A small sound classifier, trained from scratch.
Model: 3.64M parameters, arch convnext, norm rmsnorm, width 384.
Training: adamw at rate 0.0011, 22800 steps, batches of 256, held-out accuracy 92%.
Data: trained on simulated sounds of rotating machines with and without faults, 39062 training examples, 149.4 epochs.
Rows from block 3 of a small sound classifier, named by matrix and row number. Rows with one number belong to one neuron. Each number is 128 + 32 x the weight over its row's rms, rounded and kept within 0 to 255. All counts start at 0.
After each neuron's rows are labels from the 100 clips, of 14848, where the neuron reaches its highest value: "strongest on" is what is common among them; "loudest" is the band of the loudest frequency at the time of the peak. Only what is clearly more common there than usual is listed. The data: simulated sounds of rotating machines with and without faults.
# fc1: MLP up (model.blocks.3.mlp.fc1.weight, 768x384), inputs 256-383
# fc2: MLP down (model.blocks.3.mlp.fc2.weight, 384x768, transposed), outputs 256-383

fc1.180 [131 108 143 160 121 120 162 161 165  48 130 104 134  90  97 113 121 119  79  84  87 132 154 103 136 168  92 157 155 106 106  97 184 163 177 139  97 125  94 104  42 158 132 155 140 125 111 104 143 133  84 138 138 122  84  98 128 107 123 118 117  66 117 118 132 124 111 153 136 160 152 162 181 152 121 127  93 171 151 147 133 100 103 101 153 170 117 104 176 238 111  90  84  98 143 162  92 151 168 195  86  81 169 121  93  90 172 102  82  70 136  77 110 107  75 112 116 116 113 184 104 153  99 154 131 138 191 170]
fc2.180 [ 91 101 140 109  41  91  90 126  96 124 137 144  99 154 154 164 143 136  98  94 131 172 131 100  96 113 136 113 159  71 144 144 177 138 208 146 111 136 127 143  79 150 157  92 133 168 219 153 143 155 192 144 157 120 117 117 141 139 141 113  54 154  84 141 131 123 145  81 118 141 119 109 125 108 132 129 173 108  87 157  98  95  99 167 120 105 171  78 112  85  47 143  74 101  87 139 113 170  98  98 155 107 145 127 124 192 214 168 114 122 149  85  83 120 106 196 106  83 169 115  86 162 128 160 136 132 152 117]
strongest on: pump; conveyor
loudest: 1000 to 2000 Hz

fc1.443 [177 136 100 119 175 160 124  68 161 123 117 137 120 100 133 228 138 142 140 158 100 125 124 148 115 118 175 166 197  97 149 103 110 133 117 174 123 145 109 129 142  95 112 156 101 104 131 110 134 199 151 113 151 144 127  76 160 136 150 177  89 152 124 100 141 123 121 152 112 121   0 129  94 148 128 157 122 118 122 104 121 126 171  93 158 148  91 106 123 159 155 142 172 101 137 118 102  99 120 132 167 112 100  85 211 161 155  69 112  74 120 108 138  53  97 160 143 134  83  76 139 111 104 121 112 142 174 199]
fc2.443 [188 164 155 130  64 154  43 135 140 109 102 103 171 100 137 200 115 110 167  98 114  99 107 122 113 163 127 116 120 110 123 111 111 141 209 164 121 109  76 150 108 191 117 144 159  97 176 137 133 133 163  66 173  99 179 116  77 120 130 104  98 160 133 145 102 138  71 138 126 131 165  53 116  99 152 112 150 147 180 139 184 125 133 120 115 160 190 111 106 117 126 144 122 149 155  73 131 157 127 115  80 126 173 128 111 169 126 127 117 134 187 171  96 132 181 147 106 122 142 121 143  87  87  90 153 127 165 101]
strongest on: conveyor
loudest: 1000 to 2000 Hz

fc1.437 [125 101  95 191 193 112 137 123 132  52  81  81 133 138 134 113 133 184 101 101 127 140 138 215 124 101  64 146 113 113 106 158 107 108 123 180 142 111 146  99 120 103 122 137 114 175  15 133 134 103 134 130 117 148  99 132 145 131  54 103 102  80  93 157 122 145 139 104 141 143 109 117 113 216 105 118 112 148 158 140 174 148 163 101  97 117 168 133 112 141 121  94 135 125 152 178 114  51 140  97  97  63 124  83 164 193  68 116  96 116 148  93 133 145  70 148 150 114 152 120 138 123 142 126 124 119 173  87]
fc2.437 [114  98 112 149 140 152 159 145 170 175  71 180 110 123 127  78 130  86 121 111 101 140 109 167 165 132 120  88 127 140 179 111 100 148 134 108 127 109 143 179 123 184  94 167 100 116 112 144 170 134 126 162 180 185  79  81 107 141 173 121 141 161 105 133 146 118  88 139  99 175 170 138  67 113 190 102 156  85 193 110 115 108  95  95 184 123 101 114  80 168 126 127 147  94 139 147 127 205 141 103 151 126 100 136 119 137 150  91 107  81 130 157 104 156 133 103  92 142 119 137 151 110 130 144 161 129 140 125]
strongest on: state: faulty; rattle; grinding; gearbox
loudest: 500 to 1000 Hz; 1000 to 2000 Hz

fc1.300 [148 146 135 171 121 165 143 166 110  77  62 121 137 103 133 127 150  86  90 143 192 130 131  99 130 116 133 154 178 123 121 140 141 110 159 171  93 159 122 106 143 118  99 115  66 115 140 152 156  76 142 125 116 146 168 125 139  71  83 136 151 109 123 143 158  91 105 134  92 156 134 143 126 142 108 133 113 135 136 150 124  99 156 113 109 139 119  95  82 123  94  51 109 145 156 121  88 140 108 186 168 112  61 130 177 120  47 117 137  96 101 127 104 128 116 120 177 115 143 123 121 116 147 133  91 137 149 183]
fc2.300 [137 126 138 129 103 131 160 148 247  97  97  61 143 145 189  67 121 105  79  98 115 123  89 150 108 121 153  87 124 139 119 158 111 130 102 146 161 129 144 116  93 137 181 177 114 126 116 105 144 142 112 160 196 100  91 109 156 146 136 140 167 127 138 114 188 133 149 105 160 103 169 120 156 108 137 127 101 155  93  89 110 105 153 152 139 192 130 126 169 183 125 145 160 110 175 181 117 122 101 101 161 128 121 140 149 118 139  55  84 157 105 108  98 111 150  89  78  67 120 104 161 122 144 151  94 136 128 173]
strongest on: conveyor
loudest: 1000 to 2000 Hz; 500 to 1000 Hz

fc1.504 [ 92 171 177  87 152 120 149  70 109 122 156  83  72 107  97 167 125 101 108  68 166 142 142  89 190 123 103 127 106 124 140 145 159 125  90 125 102  82 100  99  98 162 105 133 106 121 132 142 128 182 159 149 143 158 118 102  68  97 164 131 185  83 152 109 136 138 185 101 164 128 129 158 159 128 145 134 100 139 160 109 136 134 102 138  99  99 143 119 113 213 107 122 120 159  89 133 148 135 131 177 143 106 153 126 124  56 150  96 106 113 106 140 132  52 119 128 111 109  68 171 125 180 147 108 116 180 201 132]
fc2.504 [172 131 122 102 128 151 128 124 130 102 174 126 128 109 145 136 142 182  88 143 139 125 135  89  97 104 165 150  91  97 151 182 132 184 123 135 175  93 148  76 134 155 156 177 104 137 184 137 141 137 113  99 102  73 117  95 155 154 146 156 150 145 131 100 125  59 117  65 128 131 133 142 180 115 164 171 121 139 127 125 125  94 186 161 129 133 126 135 144 126  91 163  67 149  79 160 108 121  81 137 185 160 116  86 109 117 112 151 141  87 102 102 100 113 107 121 189 148 155  72 109 145  93  95 110 152 117 107]
strongest on: conveyor; text has "speed"; speed: medium; text has "room"
loudest: 1000 to 2000 Hz

fc1.750 [168 124 143 159 174 180 142 111 157 117  64 121 114 122 108 123 105 119 134 149 112 120 121 174  84  95 149 101  56 145 128  90  90 130 137 153 101 113 144 128 169 108 106 130 124 149 144 134 121  51 105 162  95 120 134 150 109 153 110 120  70  94 111 157  65  74 205 112 140 153 138 143  86 100 219 100 152 128 167 177 100 103 186 119  93 146 183  64  87 142 131 159 138 127 191 161 139 158 152  93 141 125 143 134 120  97 110 107 159 108  94  80  55 139  76 154 141 106 160 147 114 146 145 155 151 146  94 165]
fc2.750 [ 98 106  64 160 157 119 114 113 174 111 140 104 113 114 138 118 176  42 175 125  58 112 149 180 154 160 142  69 126 144 122 132 139 115 156 121 102 141 120 104 128 154  78 118 115 171  86 131 176 137 131 177 130 127 148  91 142 129 181 126 105 169 131 161 144 121 149 105 139 140 130  84 121 116 145 161 192 144 122 104 192 108 195 129 137 128 119  96 109 114 137 116  81 108 145 131 140 141 159  79 142 165 104 126 178 103 205 177 147 135 156 173 112 110 140 154 110 130  88  71 147  55 124  97 173 131  98 109]
strongest on: conveyor; text has "speed"; speed: medium
loudest: 1000 to 2000 Hz

fc1.246 [ 85 145  98 156 172 121 130 163 131  92 119  51  66 155 116 125 109 136 109 126 117 111 185  76 192 129 101 134  81  60 111  96 154 131 167  79 110 127 126  94 138  94 125 141 147 127 108 128 124  88 152 135  42 123 150 129  94  92  76 130 160  97 169 162  63 115 118 113 123  91 113 101 175 128 101 130 109 155 168 102 145 175 127 142 115  83 114 161 113 106 175 119  97  85 143 139 151 136 158 169 113  86 141 153 138 136  89 141 118 169 128 139  95 150 129 143 148 164 149 123 176  87 113 134 181  94 171  75]
fc2.246 [158 101 122 165  63 164 103 128 195 113 192 125 165  88  62  74 119 107 140  84 145 133 109 106 107 120 107 159 110 108 165 117 138 103 160 103 126  93 213 133  65 188 146 129 128 129 198 109 132 179 132  99 151  97 151  82 111 100 140 137 171 132 156 112 108  76 111 149 140 107 134 155 145  80 119 155  31 150 109  85 128 162 112 125 120  96 112  58 105 106  95 104 194  73  96 117 112  84  97  96 106  90  90 152 129 109 129 117  73 127  97 109 149  82 147 137 168 136 170 140 108 144 125 110 154 137 172 164]
strongest on: pump
loudest: 500 to 1000 Hz

fc1.556 [ 98 119 118 160  98 136 132 181  80  45 159  90 115 107  99 114 117 119 113 153 193 143 129 139 104  96 134 161 134 122 100 126 102 188  83 159  90 153  91 106  88  82  90 141  97 100 121 116 138 158 126  73 112 187 116 148 102 145   0 119 125  82 123 121 130  97 164 124 133 155 122 121 177 128 181  90 126 202 147 114  93  84 194 134 105 114 108 140 161 163 150  76 142 132 135 125 166 115 178  87 174  88 120 132  91 105 161  85 102 142 114 103 167 123 119  92 101  89  67 132 126 170 182 108 122 141 183 155]
fc2.556 [159 130 133 110 132  90  98 119 150 136  72 147 116  65 139 131  89 131  76  80 214 166 178 100  93  98 150 153  47 128 165 153 141 110 121 106 128  71 179 132  90 115 180 114  81  77 109 194  95 113 134  58 140 120 125 127 102  70 128 156 119 142 167 140  94 121 176 119 143 126  97 156 115  84 203  99 122  90 102 176 112 146 100 108 128 116 101 103  86 110 146 144 144  49 119 159 145 136 118 118 141 126 131 159 110 167 135 138  72 132 167 111  72  94 137  95 130 111 152  98 148 139 121 149  87 102 113 148]
strongest on: pump
loudest: 500 to 1000 Hz

fc1.519 [130 112 110 171 108 133 124 109 121  69 102 114 103 135 157 106 155 133 132  93 122 133 169 181 166  75 117 161  40 112 132 173 149 128 107 204 147  87  98  94 156 128 189 125 101 151  66 152 133 100 129 128  68 124  71 105 118 132 114 102 125 114  97 143 109 145 150 164 132  87  90 111  71 221  77 128  85 130 201  73 158 142 157 100  87  89 163 126  69 147 108 113 115 132 138 181  93  87 137 105  98 108 132  36 109 171  90 178  95 125  94 106 132 105  86 156 156 117 163 128 155 147 113 125 111 143 172 144]
fc2.519 [106  85 124 166 107 145 148 110 174 195  68 194  80 153 143  28 117  91  76 107 122 132  89 184 146 123 107  77 140 129 197 150 116 121  97 122 123 152 148 166 114 165 154 149  90 115  99 124 160 174  92 169 171 212  90 139 116 160 169 163 178 144 139  81 206 149  74 132  80 158 127 152  84 102 126 123 153  65 185 131 116 134 109 128 154 120  66  99 110 160 135 123 146  94 162 167 142 181 134 124 164 107 104 134 100 126 148  47 122 104 146 155 132 104 143 119 139 176 113 153 202 123 134 135 123 136 134 144]
strongest on: state: faulty; rattle; piston engine
loudest: 500 to 1000 Hz

fc1.24 [ 92 156 148 130 151  86 140  90 110 158  93  70 141  94  85 126 134 119 120 115 155  87 141  91 136 114  94 146 147  98 154 126 155  68 133 102 127 146 152  70 142 135 141 145 110  97  64  75 157 171 179 105 136 140 164 158 108 104 107 149 192 114 200 130 117 148 169 124 204 154 129 151 138 125 128 153 115 101 152 120 142 138 119 130  59 101 133 137  96 175 124 110 120  96 116 119 138 102 119 162 176  75 122 135 134 137 114  50 117 132 138  78 154  76 126  86 131 169 109 176 148 137 165 112 123 155 200 196]
fc2.24 [133 143 133  98 141 185 120 162 114 129 134 120 147 160 105  76 146 124 107 116 149 161 129 119 132 122 181 122 118 102 130 233  90 141 155 106 149  90 158  87 129 152 120 124 150 167 238 124 140 139 133 134  80 141 157  86 153 170 139 105 109 155  91 112 115 157  94 138  89 101 128 167 182 107 174 113 112 154 175  60 131 144 120 117 133 121 156 146 119  82  53 111  51 119 100 153  90  97 117 124 135 130 114 100 158 139 142 154 157  88  93 102 112 150  77 128 109  99 121  78 108 137  89  66 141  96 148 123]
strongest on: state: faulty; speed: fast; rattle; conveyor
loudest: 1000 to 2000 Hz; 500 to 1000 Hz

fc1.36 [137 121 128 152 139  81 137 132 171  71  84 110 151 157 172 120 122 148 134 138 107 151 117 221  91 101 148 106 130 137 126 149 111  94  71 133 128  82  91  48 164 103  87 133 155 185  88 134 134 209 131  97 131 119 108  52 117 132  47 153 146 158 128  81 113 106 141 155 123 119 124  86  47 240 130 173  98 158 175 119 128 124 157  76 133 116 102 186 107 112 128  99 141 135 160 171  87  65 163 140  89  83 131 111 176 143  68 162 103 145  84  97 153 126 120 140 131 150 103 125 156 132 111 117 151 112 133 138]
fc2.36 [119 111 118 106 160 114 194 141 119 192 122 129 155 133 150 176 143  97 160 191 143  62  68  96 107 101 113 146 149 128 181  95 117 172 137 134 127 158 160 110 121 143 133 127 126 124  81 171 118 129 130 171 113 133 136 135 131 121 137 151  96 117 114 142 126 137 137 134 129 177 141 154 118 119  93 140 117 104 109 125 132 106  70  78 136 146  73 110 115 185 130 141 137  89 147 150 157 154 130  84 169 167 118 156 156  94 142 170 141 145  99 134 145 159 110  90 174 133 113 155 143 154  84  92 149 135 119  33]
strongest on: state: faulty; speed: medium; rattle; grinding
loudest: 500 to 1000 Hz